A small class-conditioned image flow-matching model, trained from scratch.
Model: 24.2M parameters, patch size [4, 4], layers 6.
Training: muon at rate 0.016, 5600 steps, batches of 512.
Data: trained on pixel-art sprites of 400 made-up characters on tiled backdrops, 395000 training examples.
Rows from block 3 of a small class-conditioned image flow-matching model, named by matrix and row number. Rows with one number within an expert belong to one neuron, the router's apart. Each number is 128 + 32 x the weight over its row's rms, rounded and kept within 0 to 255. All counts start at 0. Numbers have three digits each.
Before each expert's rows are labels from the 100 images, of 14848 (inputs lightly noised), where the router gives the expert most weight on average: "top examples" is what is common among them; "lies over" is the class under the peak. Only what is clearly more common there than usual is listed. The data: pixel-art sprites of 400 made-up characters on tiled backdrops. In brackets: how many of the 100.
# router: router (model.blocks.3.mlp.router.weight, 32x384, trained with AdamW), inputs 128-255
# up: expert up (model.blocks.3.mlp.up, 32x192x384), inputs 128-255
# down: expert down (model.blocks.3.mlp.down, 32x384x192, transposed), outputs 128-255

# expert 2
top examples: white (50)
lies over: sprite (54)
router.2:150151153160141084111202123129168103111117150143163116133113162071170134089197112111131099067064119182095170151151122134171135140226136113140164128163126151109136130108147115119150187127148135106129145102118195088121175121089164160135129116200159093094099137139116098153215156117181158140116163150142167224108153152076099081110133118148102110108162150129147168142093156137151102088154
up.5:099111152110102169090101151153140114174184172136097101123115093065110090158116159123113126169143162178151192145186077161093152164109181116174156149073103114104152080121115151141172087159137127106152132143120128137080145098110096080122158110130094089173120088127147110123104140106131123149157167125150120114143098147120100097151117121099121123129160101124128095126193070140126100070128
down.5:155104116117133142162121070148179091106128156108133119139109106177189081114166116203076156152100144140105114087120168180150134080107137094155137117125122124113136114180140086161120133149108136037184108179149155114101167181215159132098172159108178120184153220108153143138110122149119132167133173131113185114126137133078150206168164100169173130145135108179132092066112133110120071126077
up.6:112149118134153158094136135049107154092155102189107118112124069144103167092109114187146067096093131150172114102104119160128088141091035140078133116187182154134148072157123121138086094122104111137151122083138159150160187102168135157168109132135153120150089091147142113100115146156130078092121116149138191188180177096171098111148083097158092109143143133131129165094120156094172135164112
down.6:105100111199114143160141165176115106112130144093142119117129064122140143174150135113141173137164157164165130078095100150142122138120092193118142164099087132101185150092132064160172125080122144164151110156122175121172118136093101160138112118099134132091133113084092129121143095090177099104147156133080111098111122159082122156132127172169162114074124169105120128136116167176090127124115
up.7:057129159146143131102125145083149162103149143107147149137099121155160094112119141147111142128118150120139130141169128176110085108143117132132204107155141115149115079141148136127073155107124193137145134084137110165107079178065129130197086096179126139105123142117190177061131152177127190183100188085098117194097141152134109135121127181107148148120129117146078054113129096094107107142087
down.7:161140099128128128066082138161091121125153069155198101144149096144093146150147120145211095074141181193146182152107097099130153151157125167114145128106134128192114119095161140145063129173068098173084202136123118116171104127147150133064113157156116095108100156175071135115162127103156148105129162159152129105172096097129138176126102108099153129111183126127085119182113104151063151091119
up.8:140184152111145166155110106107154106181089179144125175126085156125125092115098093099116152073149170165103130108088155182140096075151151063151068137152170135161189114182110065131108140139149126120121087125165096094109132131146136154119130157158145151105129141096103139159111128206088125139101165092180130112123137192161096109102148134154175119129109143146108135119110165121133155158122
down.8:125087169096122144131120054125103115145141149062116080098156083138130163117129133119078172081116166149088105123133144100126129148103163163094180124144121132072135197160151120165096133128193089154153104117110101099106144104102123104163134082154134098126117189130120116104075138088095154140126127096144143171110111141110125094136177128098080154118147137180143132196150161138178065101068
up.9:141123086165071147081031077128121159193118092165119208185145162153099141099108173175138087109071150110102089095081188129123147126134168092093107124130080147085138159175121093189140121171202146124162166102155134104122034095149127112107111097156133063080148122131147107161151139146169078123190149129127130083110150126120103156165129114176173105176069146134125137177177147127103117120154
down.9:128122177095176144154140133096130141154139064114122099091128079164132131072174141102109135149096152128132106143193185126059094149112130079226100084140113061101050100170090124164132147133148177135149140155154078097111110138158146151137104153093149090160192131109100150076090153123140107102178132115182107159167097132086148145119125099144051099120133072153151110090167106167133093093113
up.10:120144144097144164151119113106108140161121129166161041122120127152140119092067082181081113096113040136110112132138149103115122133151117220128135166111122080119121132109153204147126109153157128163089106153161125179123128059091102130119173118153098107210119141140149117163142038081101100102173130106109130088146156101134127169095177091093129080114102082103150092078198148076147128120117
down.10:142124166105079127173142161210123114046109079135114102074083181095145186101090112071140148155196116087113151132128122221191118147119142128093116126137172208100202145131131149146157136112135150107099111094100148109131123107091100132138067166140091099107085170146155127129125148143098123116144154143134140115056107126153135167137120180091106168127157074088094113131100160132105115107126
up.11:132113111104105124107170135145171100092102055115176119136016139087116136116148092100087151116125160122140156157123089121158137133153139164156093121122111146130127161151138153119140122144130098157132170140069124152153115128102078139111157104122159105065130152148143109165120097112200132156120067104086109123095129110086245159130127030134159089109163076057103105189120078159182103081112
down.11:187129169151123139142097139113109144153124095166107097131132092169157128189121089121122116121101140161165184105077103123089119124108167099113164164124062114125111186095139119117122084129110145115163151088074136119159109154114167217080113102088095178077137055155088080111158112112112182084103152117108123155152122122100064091160174153197107097124093160146112064144141108158168210118146
up.12:159110102114177130155118112116132110149125078071074112125141145124094099122164148150075028178158209150134140141073113134099153107078118073154092107104028101095111136134193179152093108092139121136053102147122115127132124063148102150131090173173183097105089122135159165113075161151082123133150093126180123096160113116086144177144150171154180132090124164143077118129133161147132124142145
down.12:156136163091103098111070079136126102134109149122115107091180180110096103146163148135111054176126134081174064159211122189089131136138147133117158120157102166102124181081189168112126186123172131111124113155081109099142091173150165135069105125102180154163138166156140081125152112136110118206099145139137129127134108067139122131110196163115138144161141172160089091139083069125117142114110
up.13:135071110090083128147149126141069103117103193158088183174095132156135159124102131160180130129139121078092154120113089205114169108111139117150181186152139097106134111129157136122071128116160115180120129138138134149146152129175178134146120094129145129147087149112207102080181099136172081092098147121137085112118148154165128173161145096116113191127124126241142117143201108159156167098148
down.13:147054145108141187136132137145145123080093131116101173129122117131127183152116128066152143181137172119124155099118127149138096176069093114170093142116134173123152063091107170087124136093057080185111069147170141140146165170181144176107064117131128125046082161130094084176168094162142144119108106102105184114133142087163123127113142103112120085104100148135171169184115100144102135073143
up.14:166100112107096110143131111194101170159194161117153110138123099067113103160108148123123107120119167157126147107167131147141094148097134105162131163134082119090222092052125097112174114148110115158098133106098127097089096142110105096138105129168132161144108090184145183132121094110144170105107125149074095161102145079055113199083149083171151183115144150164190135160152085097184129083133
down.14:199174143129041099123116085109076079064100121119147123157117123155145145127122090146118180165124082106084141085081140143167168178108137147127060135174131117159108138136124183116156164124136109085115111158113079085090093157148165140146165137135171162082122139163144161107115111135099131112137165099155138098078143120148171139158132073113125229133128161102149145050128082144144121067114
up.15:125141122151119073126147098126159095181174044114106194104187145110158160110134124145124064119128099097126153115140129157149190155121111107135160134125157127094100165151146087191105094138117134165154139117150175155128173120115166186098104123130084131143099115116104132101106145110106147145142103087133067134159148127112091167127120110060154159115114158138160127160127105125058094092157
down.15:134134098155099133082173109136118118169125090151150109173003133149114096131101173103146166207107124059098149192140145046140125039205166145114155115170111081121121124115154142136160124144072109141116158154072195146146091116171079047100150119126150160152088119130111150140133083184132156118100125140175183085119168134142135211124116101087152108088034109083096136125112062110130155178133
up.16:096120126171071104134171102109138110119152100112128161130142160161126169176100117085128191135151160085141061117075137120118137145126087127109103161136152109130080088123138172112156151161083143148138173081123140157151130101167122139123087132125120133157144132083137138097078116127106187068161125109127122165123119095107088119174149108123198071144151115088115137119075163130116109151048
down.16:093217169178129104079136137196164137136119170129116148137140155111166168111130134160050147104110088209098065090121106169069086131166144115098118117077104195069141176083185154172108114115101133069102121091149145102118111124094127069114109080118119141112129150078073150153126130120170148130129124135098147118088140130086178138172154066148159162087087147106150143113114126169097132148079

# expert 30
top examples: white (27)
lies over: sprite (45)
router.30:106109121115214159142142203104198125068142146082161095114133143157064067121134162179090128137161128112154100154037148185120104130099167145112148172147120158143145126071129156145106166135100093108119121128152147130137083119137106181126124130067103168102197165151106221157102138162132124168204140170078130149116123132101211148131171104118160110156126177080095137122154123102136127142105
up.5:183120145100163150065144076153159032098073133186120100148112101122151088100089149120131168149140181147127138137142141081177064118099133126094093149093110134215121063108075065114122107109141125090133124144188117082202103128104177126136159107121118130170102116191098114163107111114151143098106166142140133123073111120114143116156086174082180157172161102160158183086134102145124103085118
down.5:112180068102102180105127137107148143118155197091141132040117105107126142150111150152198106132107153139114133144103108095146078073109111103095161092088095194092157137076217125080098124118138111138191090161097110183170116119110151162143180138190151142117157135193178145152151166162135138138200153171128175111147076169166083154116150123145074143123146060151158100151129097126165194126177
up.6:115093143108124111185145099101062154145171125150115135128093089137106192128135171154113159101119168153097105133119150136129125152141100124158123193122126131079120164189095108191131150124084108140149147115098173128219106089135154102165152120156133162129128201102130138189150098098162129133110120145095112180155149114134175157096105185104131136115130166132088094107181123173094153142158
down.6:101151112119097145160139100114120115158112187125087092105143139115137062119089089136127126156152140111094146120154147138117099148104116100092141160085191130059148151129194138120125058157115173097146117135103154109128174059112117089183129150176161090155103075101154171153069088129151098129135127101064140125106156216115160170158121183166131112150143162186142184127130092080152126176170
up.7:120082087124116136131132101146112119161153165171090098135159143108148140079107113137119067170161106162120118103143120142096087109164147151133096087098136132102103137126096104114136158075151175166101136112121136120161109179154155079159149126092186101106125079146087152173070128116099080165179062113134112115121081116075111138070117164184184112070139072154131096148051102217145124163138
down.7:063080120103127100165109144169161131162165177047126134101127137074138082174147076126165131214114139159125120123072123097154093112223160097172102090138131125193142121095125140070068067100098148144135070098143086145123110134109133151120089164167110149154106059161140109136135147158159162191115126170145088155140181184127118085108124132076120166170113126070129120095157115140136172202106
up.8:139089127086092164072123118106159112127108105152126169079118089133082086084136101136143094166142150162079105121153193138170091117129064109144168123114109116070127103120086098101061081106127115159131082096096113103145104111064122188204157165133107114164123152080162112158130100206151168119109088083083089118123160101123129141094119111164124072117133087117125142092118155135148143074103
down.8:127152173150130145114146118103103084136098087124171099138102117129083126129114127201131110093162136151145143090125178142146131108176081073172080174126100150111121145119057101102110099151167101171143085086118063108153124115190188134124107196126161122145140147158154132089135123099106138114140145222148112130132180166153100089141074082100138108109084122080152112046089150136126100115105
up.9:129094203147122126120124138107143099100118091115118140128112168131152141090141118057061130126128117121072126115124147098181100115082154170144092122092159117167166148115121121141110137165154060166215182147165123150110069143161136145155125157141088160090106121150173147153176091170126103124107121181116137139090109172095181105158076134090103127107173117182149020083214123159153099145194
down.9:126128081116166090117128114093180116068132115140186195136139079122143164113073131136116086089104086050102146138136141146139095087113130134158086115104121129105103090135136094116158073082111170148081128155120192097106128136145096109090083134134095103133103105106123208112125115106150097188117180115178157142103192137192094103158152109093160140167135112173065125163207077149116123134173
up.10:169140142138150098146109165098103143146154128154133084202136179136189136175112169160182093114126161187102116110116094125108142099122073115161114066077111130159146166075156186131122122105159108117115168108115071101132127113073112153125105087126152096136135128096092155173139169105141145112108116137064159128198120146175108128144112143160111099098164060196136134071122046095177104105125
down.10:146135166122108070151064102133135133124107201178127138189137139137184124119166108163115127144176121172105150092100156178214144097182167165106122127129154133109193176091153077090135133118123152124159074155042135150104071120150128144127155088086122125155120141155116137090132135080093151107164109201190124137137145179128147127234067158094134082081139136155099100142141133105155092171138
up.11:085090153118105057114044108139055136143160092090065167076128135106131152123101098132088207155128055155152159103064109096121128124166124109151083128188088123170110099142127111147149137110118162132197120109104126112141130201182151135162137133114124141140100066064194120148099121116108117072138113142136132123101113117108156163129117155107096134174103112113159119137180130178107079154145
down.11:072137135186147162130163057152105123113134169144112116177193109179132157156096156086125127139076157044122144208149093154111099115171154098091129136102103121140107152079081077138118060167135117078121124156168112096154176110086114100091158125153067149152073068150144132128137114145092128165139123127087115203096132082157138150127180119138103057095094078129123180107131127137125160157098
up.12:171049100141098108122156129093137137102117114137150161117085130081143164052147121098150087100136166155169089117099172121158079165132114146161165183123080143107101111098135126116140175156143135079114149091111085142115172082127175114069085146158099121153094126084171103125092105114179117140096115132126097147095095083135168172120147133109110123117107107099121173053154153158185131116134
down.12:121127117102139175169143139134113146066106093108158081119132172127141126111110119047156138094112129117086158108160089099157110163115097135053149079155119110130146156154158142191069110091182116133093150116195135116088136154144128102074160064180163070137131182113130155159100123124099129135165168097111094111093109181165131118115087101219077044106104146129178044194111169153099094115152
up.13:167127149119080209136157124180143095110143104152167142091130162128151153124200131134111135099153077131139060146106130136182059128166106107132131083101083092201122088177167213086108099111119190106162115080085178126159130140144095125092150161098152171148087131163141112147130138146199113116164116108135145162146091138050113121140144138149208158124095120123046130083075118124111128194135
down.13:212138112094042095081089087109072105126139139128155185139103093152131112132142149118092165182132127127133168199114125107101185181163102104115173106172110126090120115128143123115123157135132088102112096163127148116100105133110129166157165142149106194135151231119148096167131136111177133154131100114146189122111186142123083191140116085110166112170136171175142158140077108111177127147133
up.14:072100126180133129126183131055169138134173198102162121129132145147058163156120061094146158155142189092096085114201146128031161070118105182155134129095201070091191120085142149192156085146121140106079088117125148094146102074143106151095162088150077123147163102146140130144147154098097100104120136060125103100158030114147130125114111101102125133109140106127125132104155224145146178114109
down.14:131187142072156152110103169144145133149108191077136158156146143102079100187137088148121170106167087125098079120160157202060136111125071081152045121090151131126122108076119105110145110127159111070018160109131206104149123142167061108142130109113087115113140178119161072156162118120114120137122163117182084090127071100161129162164098150116117146098133144124096121117145117164117179131070
up.15:148132134140110100149162144161078143142105102131088094122136135114128068107106119133157123065136110094139186158110116097155135111063157138052126150175108110138171188130141112093136165158099090073127204174142178145076214090203109192134156076088198157120167140071159090161091099129182116106134065149148116119144109161150075057139080128107125161084158117118131122169129160130134124156140
down.15:167169110128113141136163137140114131118157124131081133144079176107127127165165156163102145110079167117104158148127135055139190053116061082100140140122169137101147136103125133166122098110184128123105079096095144110070153142140135177115108096123088110135152181136104106152118133125079089147056149144141150173089141154123193112167138169105112105145150102132078178145125133089163114158086
up.16:058148103081171154139169130185084139140156084175103161117131143192122147082060057113126121130077118115174142181095122092094157151141065125111103146118101139153182164106114100097234123117133168140128118083168101123163150151156153092121103135143155128139126127141099200128131160172130124125122087171074141150117124138109176122107083152178114217120131115152091125129150161124134116178105
down.16:106092102136119137182105095138132101113140129186116194192138100163148089102144132151077174159114137087168137114125089153123122112107144112102115076126166132161087113146086141168129087115143137118165089083163138179101135143114159149106151133116127068082068167114108156121122120126163196155198156116141128173123113166123184142076059111111116067142118067098137123149107134129149132114126

# expert 28
top examples: large (88); red (35)
lies over: sprite (41)
router.28:151115157134109067192078012149128128080116178056061139161122147156216146128177148114206079124121107131142143109066113192141175120150129142110106145127145100124146122168099142120092142095128081132121101174149137151157097136146128174158120094118120124081132121157123129179101161131099182169111112114110101103123098087137134142134126109143134094171144158119193080137183129109089140088047
up.5:145141142121114078129061151137182145135101098135110125053111165145140170128128150147194132106165151168110129185157099171087128145132116088143150164131148168145203110114126103148108089148115133088110130134107106088130125179139144154102161121079152097123131135102111046143140130133177182068137157097098137116131071113122136127118141133139099174115167091194100130153092093132122201143120
down.5:035130106172133087138129125131197154115098158053121140108156176180128121130116101156127106039210126143108139105136086124107167130152178150099141136158158109150108176064159148133083089130163124129188114090138144166130087189071153181129162167111189194108177126107071140108128148178140102142128159143105184103148101084124160177131096067097068185135110126121146132122110119146097116076100
up.6:110103102170112146101139131148134141200177149170120130109169108100058155159101079124091147151116151116141140129152105093121026171083159118143114121088126114122155155109128154176135143112121121145178139157123160142143128111158122182089062107126125172163141141152077106134095173189138132132178102150156156049130178094119146173160138129118153072164126133132128096066096114121145139137093
down.6:116115165121123098112103155111168147169063113086098169091138133150168118078078167139124129230141123144112095154102126152121162114137150163132137123059215076126110106142102124142060103168154139082110131116146071115154199170148142165132156077089131112099098087147183096120142069115094170086116125149153163111074145095113108132124116125212124119118170130189128118166150098090154099069058
up.7:111172153068110122131077071168130170140168143132185120089098119131061154139078168122138133112157171150072098116148075130106122194156148183129125126130137112119125124119156134096143121136100187134183101176163115109060128123128157067173160108062102109150094160146156118097101160119148084165144078145033112128138080117144091150204142150130141095146109120109100151177163166168138099136131
down.7:093147124147157107183098119114160100148154129123051134069118142080151121153126138132081147106116176135168140142101147133105119157127138104150097128060120156114114074107114095140182124128175139158096138092169139100073129120161110128091139113115161170197149099133095102150135164133157156150117185117139094158071123090080139084096147143105186180104106108151119146144094179124075175115172
up.8:148130090113099148160116101114129144114102157137101081142095201129135104113112119113114109093129092156105154131149170147102088082121136179137119136105147117103131112058120142145117136198123189104119170138093122096114093152148147086188136117154146086182084153144041145069124152120119123099148167113110148105167117144089167164052135169129160164147059134095087134095146102144095134133107
down.8:204114164088051113090143122104180143148069153157197112065151102132167113090134188113098179085120118132062097146101181135114114155132166129125140147134123147123115193129135174152138176169108116105101136224137138146124099138183120132223155091134198121206171115117089113108146166125126140101123165179100148107138166121093146104111145042142103124183084148150138128136116145169167139178170
up.9:139116106042138096094166189174164093143132169153115143096188184157111094111145101124132118130122162149145111110128104101157093101216120187133141168094103111083173156125109096125132128140163089124145081160156088166099133122183137167092141136133154110106107149149067136160114143169182117133138110197114156147137103113059095135128067160102178123109131098149075144170130071171083124091125
down.9:105144136107113149121120116090245120164122178176148146077130124091160109099187166154065085163087093157068135139067175152197092113192103173222111116150118122159066030161160142139113156124108102103116162103109128151217127122122115144142096107126155082176124133126112100137132102149128077148121103153132127146122117182121148118096107100150115122151125114160162148157114099090113129155128
up.10:154133152088170107141123124089146157099122115073120182123125133156136127169115160148125105097114118101121095100102128163096101129127176104112139125113068145147154091164163163126114150104063098092134126053164139126103152139145120111123108101138145065081144124128081083111074120179116124162129087132162096152167080136135139121126084148107163153174146152065109063118153176140151170157083
down.10:143130121087167137148100154100122123078097162154182107098080195143090069144113137144141133072149113118157154121125092146210124050123137129125094147057161119117131136158124081169168133152160063167192158131151062086116134066148125106129126149079055173121137117137083165171171137154088170133123139130157147144091046123119105101164119135092178135154209131112131115137080142122140155116133
up.11:180124167126150090131140114201149144105132142055139084101128109101102176142108142149134103168119146127100090142073098111119168116153089105129098147148102127145105092120127162134156113119139097201108125151124218144068044118128164154113125143126121080096130095163119152150124100062111140149123142130054090108038102114165090103165081169147138147210069150171095137142161131064097119135198
down.11:144089095128147136159140120158088144160152134150195153182096128147117106184135095085092069120159125127097122112180187094101179114121129130143154170123148134142110147116127096056105183119248185057121152197140081126135130056102091185144182180214134136148125150140112136110136132127163097152168149132202132071112120095160145114204141133079102176122123149131155204071135112160143154104078
up.12:197161133204098093114101090150112130134154161087112142107134139105156168169113115144134166181160135078132107083092142147134162130118148115130151099145099142109182145154155130143135112145093087175110164098153112101156184128154128163122092151144131161128136070137172070097118135120161119171090146105161158101123089132115121107125104145154149179199112162115130139096167168120106076169113
down.12:153109095105097140148167112081121117095072165159095126174165105116119143072157095042095137160139140161165177192184170143157145140110085118135101113116152141132105137093163154148139138106180101124160143078172091141109147173100097135080124146134134185104155108083127146064111051155128148146138119161102109185152109044143144182133160126188164089132158100150132087119110145108130095162180
up.13:105124140098129096081100064151128112132117173060120099139127137110113142142092125152098127125067164136057089183108081132164148152073109135145110196104096078121103167086133091125147152149172126117139147067116114138146142102159149119129057088100113096135143163154149125103095172113164113070123094138082147100119100150150186118132093129148113132095073106095122184155072165139116220087086
down.13:130116092161140163116131098084193136091142092138131126110153108094159123196126102111150159163124077107110178054054088111192141126129123191094114127087143143085148082101107128175107110118127155204127173158133147142175105123084139120161143150162109161102130183154149126116121147207102132104134147119139132178200189103127086151132108084135117104092079142144160164141066174124123117115115
up.14:122123088156126163134164114109144137110144100104112129137173137150128135082092079188133146140092165118089087138177184147054071122165124127058149135129110143136082100112089107097102146067096090121149096126128144176149206116075132132091114108150165105208065112121153121124082103142122138184040121098131136062144124150150137130084109085092123120165099112128080181137100148115106088119098
down.14:178077127081113092078185142114087206133110167126103092202112185130116102149091121105101146149138078131125138067122127124144074153110138150141169127118087154149121125115135108140116155103072137125160090076152149123194124175170132111125103087150078162143126138121069150075139127155146058122164172114106152136138139103151117137168178116162050082089130102139133177143049115110097084124129
up.15:141156152111083189117116150143134066102175137128077120163166118126128193056146141162157149113168103110153104123121098129131077165131099098108130092095148115200108130058147114151169146126163100077105083115130108086146108102148117128068099095173170103118121143131202101118151142157120135106139144089169094080138175089148147087125135145145075142095091142213140165099149096133164128173127
down.15:127156106165147133116137096126116164131135136125089135148128114140108184154090134175141066142121095161063201183148120101154149108087102125089100132117105086103055089084128155220134089155156164128077176130135180124100138147076105136103097152130115124128093136120070183083142150083159112112144210217115166111134103124125150144092141093140151154144131151104080177107109106134126168135141
up.16:137074110097061114119169159190108205101155132131177084151102128119135147121133104122145120178105118162150136121132106122119153157139163115134142079090152099146082157157084152248082140130100135096134133156108121088119136157149147134044139169145120133167101114121150131108086119148166103077126077103114132097121105156113140176125142173136107132144194146170177121119109128148157125127133
down.16:120130092090101135135207140127124141099147129133108138136136088142073059071151135106112096145181111127163126183123130125075135141115150114135149116173112169128188130087155147145169135157190173132177117100172118115099136147096090155114198101144123162113132136156125083099111120204152169107096154101117087127140183145119140083211129092156074096175142082109134130153158152101142141146138

# expert 11
top examples: large (73)
lies over: sprite (38)
router.11:114076113086181087126139072177159083109052143137125080114137126161052158117170120094151119179175173124099130119145145120056092202128147172156119149045105116112121116123101153122118146115174101122079156149175136089103133092128174089136130116138133168148168129143152139106124148148123142106181101124123072152130148133108116183106155137131144087112122178122175097107161174087103141121108
up.5:119163133143146127132168156085126176107050142109167132128147109121094115116106140145146131110085117186120123179084128175119188113172089121134110118089099109102135141117109097061100040165139141111160147124127091144174149120168218151185120163150120108179125100119175081126118177143077143037150117102146165109205088074081118085114108107158162147119096117155115137166177172137117095162177
down.5:087143186125098096081147094092164115164132144097152123134140068162126069149114084069140137084142130096103138091110129103163192190142125134178174120129132188161119126144135113153191099119117140071092123094125137181078094102153146160141161129104162074141163153115087146161122081090179081135160177091147119204165080113128158102133116135085132121103157133091162120139127121105118119133066
up.6:112118067065175125152135156123096115149180127166132135164110135098098141112194142078171106147096081139123129178133161074115107108153094112095168165081115056074140139120117156107181068136143116091141143107162166126153092038090146125072202092115199130128136151139102140125117200080113147113113138134122160171121157103132101134132135099156116133131166116069129108100154220155111116145161
down.6:149119034136150198157121130074104109120159151104107154120114137171080110163152122139168093129090174041139107104130156145142132082145176122080204119127079141110105122132117132118159104126178121130140122171162118199103149163132161092135126141142166094143063146162133109110122123135135153131104117142153140081154156123124145166094122118152126180122143080184144120160151066082142157057085
up.7:156179202133096144126115139130141172155136137088088145105225123076109154142134169135181142095053119115141140101131148127106135126134129114118166161128128134133180124141176160099158184088131152122108145176158147111081144153177122154129168132124154142145078128180167172128170134118155126095137107082154146209120215147067155123169099176119108121107130125147186090124059098116148125112079
down.7:136112115105087085108164145092135132178161134101127145141104140119083080184149163210102060095111076102136151094107171136114110139143087150143141178142163086148103113173153131098162175163150147110126123060103117177091122059167159067096093132100182085118097117150084183110102140133154127115131134133101175137136113099114134125074078098138103100140147147155156148163065100101102121073110
up.8:105116093179130138125106086095153130133085116128143091110119183080087147093153156108084134107120140168139126117114053193164131161136168110116131112162117051131138112124102064135122132139121049135097101107112128134156089127111103099072126043081128124183144115189123086080117107103143162140166110137124112168170128114190207114076115124100151135152092094060166087142097123172156162197133
down.8:086097170078119113184145104160116115137134089114134140138123215152149123110110144141134118111151029125151133087123128113151134168145123164101083141118125151083194109120118118075160127123134139117111139129121131203158168184102151144079096132110109096076157096133121125149128107129151102085137131099099171152159142108052121099093119119051064091149153077075174125111081126124109163126147
up.9:121091105118116131129135095053063097129119125160144117130179165158146087044159089155160096071147129187158047119178080125153175096164140100132182106168104131138158139156077086103147174086167101199133127202129088182123162138097176045175141130111177154114206144074098089153153182141111110168088082137123164116182093131153082117077099153119123080135163092134140077072108124099118151084136
down.9:079151097160114132092116140053126075143193070130156157060136148164173125124115153062136120139101128103158097119118149129125153104180099129112137153140106078171076138145161142109158102097194192131161099132148138129130118135123131086078151127116109135103109141109092129126136176197126129126071097122102084195179116120135138101148137147121172157151132050135134146135129084024122105108138
up.10:183133184175149126154176091115181140109108111154110154123192066153145086093163163119112108095138151152157133144118099154061148146126155127079140136142096152090111162108152113149089153089080183137172117094134108094113158171071132101131061161165080157129076117105200147127157123185125123132133201124111123103162133084107147146193074084111122101151122110154233142132072101119089125108088
down.10:096136144099113102209090100189124149106089118123112117088095115143148133122136150119084150088150173114087117122132105138152127153144139185153148072176135149169154083146124171105098106150148116142155126132144141138125126102121144118098195182131120097113084198132105173148195110102152091075120106124114150148094152175125133142094085176160131128114153153127112093126185110165151164122145
up.11:158149165126138167139083119158086102159150100166129102196060141142115076107149084175109195151067153096136155142121039161153100176143147128163086138152101162121155108110173124109184076170042151124101129107132157158112100093097079125077104145094152096162180159163149100111109159141177127117107180110103147142208113149128156126148162131155178131125193093131111126120120208151125125133117
down.11:172107167099120157125187118106115089200165136116126154054199195182132154125125090164118125099123148160119166142197093078080169137170115164147142187120142163125137115167181087141093095116117164083144088137110100140142132132128143065118135118110076123149101134137098111142111112107151097144157118183056181139103097139171092178125105157109155128135165119083111161166090108089135126123148
up.12:175136175179120139133131151104134109106101212131193086146203117162115117099139171078141134136167146083075142139056115054082167169120136145162148148110161101098178124146117146113208117208103132147176154100070132128198149136146145090130171177125167125126171183108151154131131156125068091152112111162040142093121159142094112100172120092132112140078210130139087134130141094138090133172075
down.12:155120090099111185071147124154182101109167115080146134107149130116140121076162139168082131088168098159095067185095157090164128185103150187122123144111098121147055091116139172120170129102153147079129148120166119076111134134165070182113156097056144112101128100102104120139089165168144115143130081130121136109131137114149132148142117121173116138185134130066098154154174066122161091105118
up.13:128186137142089101148149126144138168156161150165072159103119149129117114145142126154120151133129088177107080100207106157158128154046122108142204185120154120065097157204068111107156114092105127079069113099127121144096115146124174117124099174144079087107166072123105180109133095165086101088159109105083126188153099126134133116131143116156097150140133140212132078079142095114142117136089
down.13:154112096089154122135192142201082076115158137110078121133195197124122138110089160076103124124114120129150121166084172146129142159146148129110082082092189160166165150131082137128104137108117149110176098146081140098103139181109114109114158158117148109171183080126100110109148089147119131166169097174162099103154174111101173113113137070099086071111122098134128200164149148119127184139107
up.14:170152165113169116091073092165122112103129106177155082120141150159124176162087128117099123138101144131104040084127057144111148130147055126085159115177167102107122166149123122139120157046119137077109140140116138152131172136110119118083138100111174118165124124180092100090123102097078156132133108107170199132118118112142099122143177159090066105111091118183140084143128127180101174138090
down.14:171130154136115126107132130134170111127142144162137136151118122097132117134117154115117121080117168104150139164148137124168154111103185113138203137108105118119163129152152023119147117095107111123144149109092108098159174099159135138170134148211125074079194084120124127145141106136124118124123110126098004135147169156141094115106202119118095108173172124153125122174158163111091165137122
up.15:044074131134113089097136126135050070161160127093096141130109110139161134083106087115140195154154083167109215164137121153124118099118190137063154161066138105149142103132112108099114124120115099118103056146059145104144146139108107159120069073141140140089087134084144162079154044136142107176104137117106141104132135128115062137057167096144118135122090132097119109083177155063097137110119
down.15:173123122089157168127098039100147083099108136140153110127137140153150128209107120106085128134104124140130112173128117174116148097142043078107131127115171080163098091142058144092085117102113158108199145128169112128131093090120084154162103155124089121132075128104111120173133127124112147087089126142107059123158160111151155125071174174117190138159107073098119169132143176043140085136110
up.16:107079146114131115160154100107185141154089115143116205193104125113168094138156181053103131151127112078107117139149130127172100058118129067138040093107120119152158058040111149154155128146180078085126150177181088116096156117133140145145136088146104138147153096110149171131132151072163092085112113160117165145112140086118110085121183118129149101130112161119084083161152080146071124141176
down.16:153143143078137129094126186151153113079166173088135086198108189139152085166135171093124108123107049126150136168124122012207192129084185120138125152080105115129126170107134119126109149088166145071150152106107084117142142128147090124090108136102108145124136101084087093088142053143142071120096109170124170107133068120120169117114151082196145149125138082109125159128182079115121140235117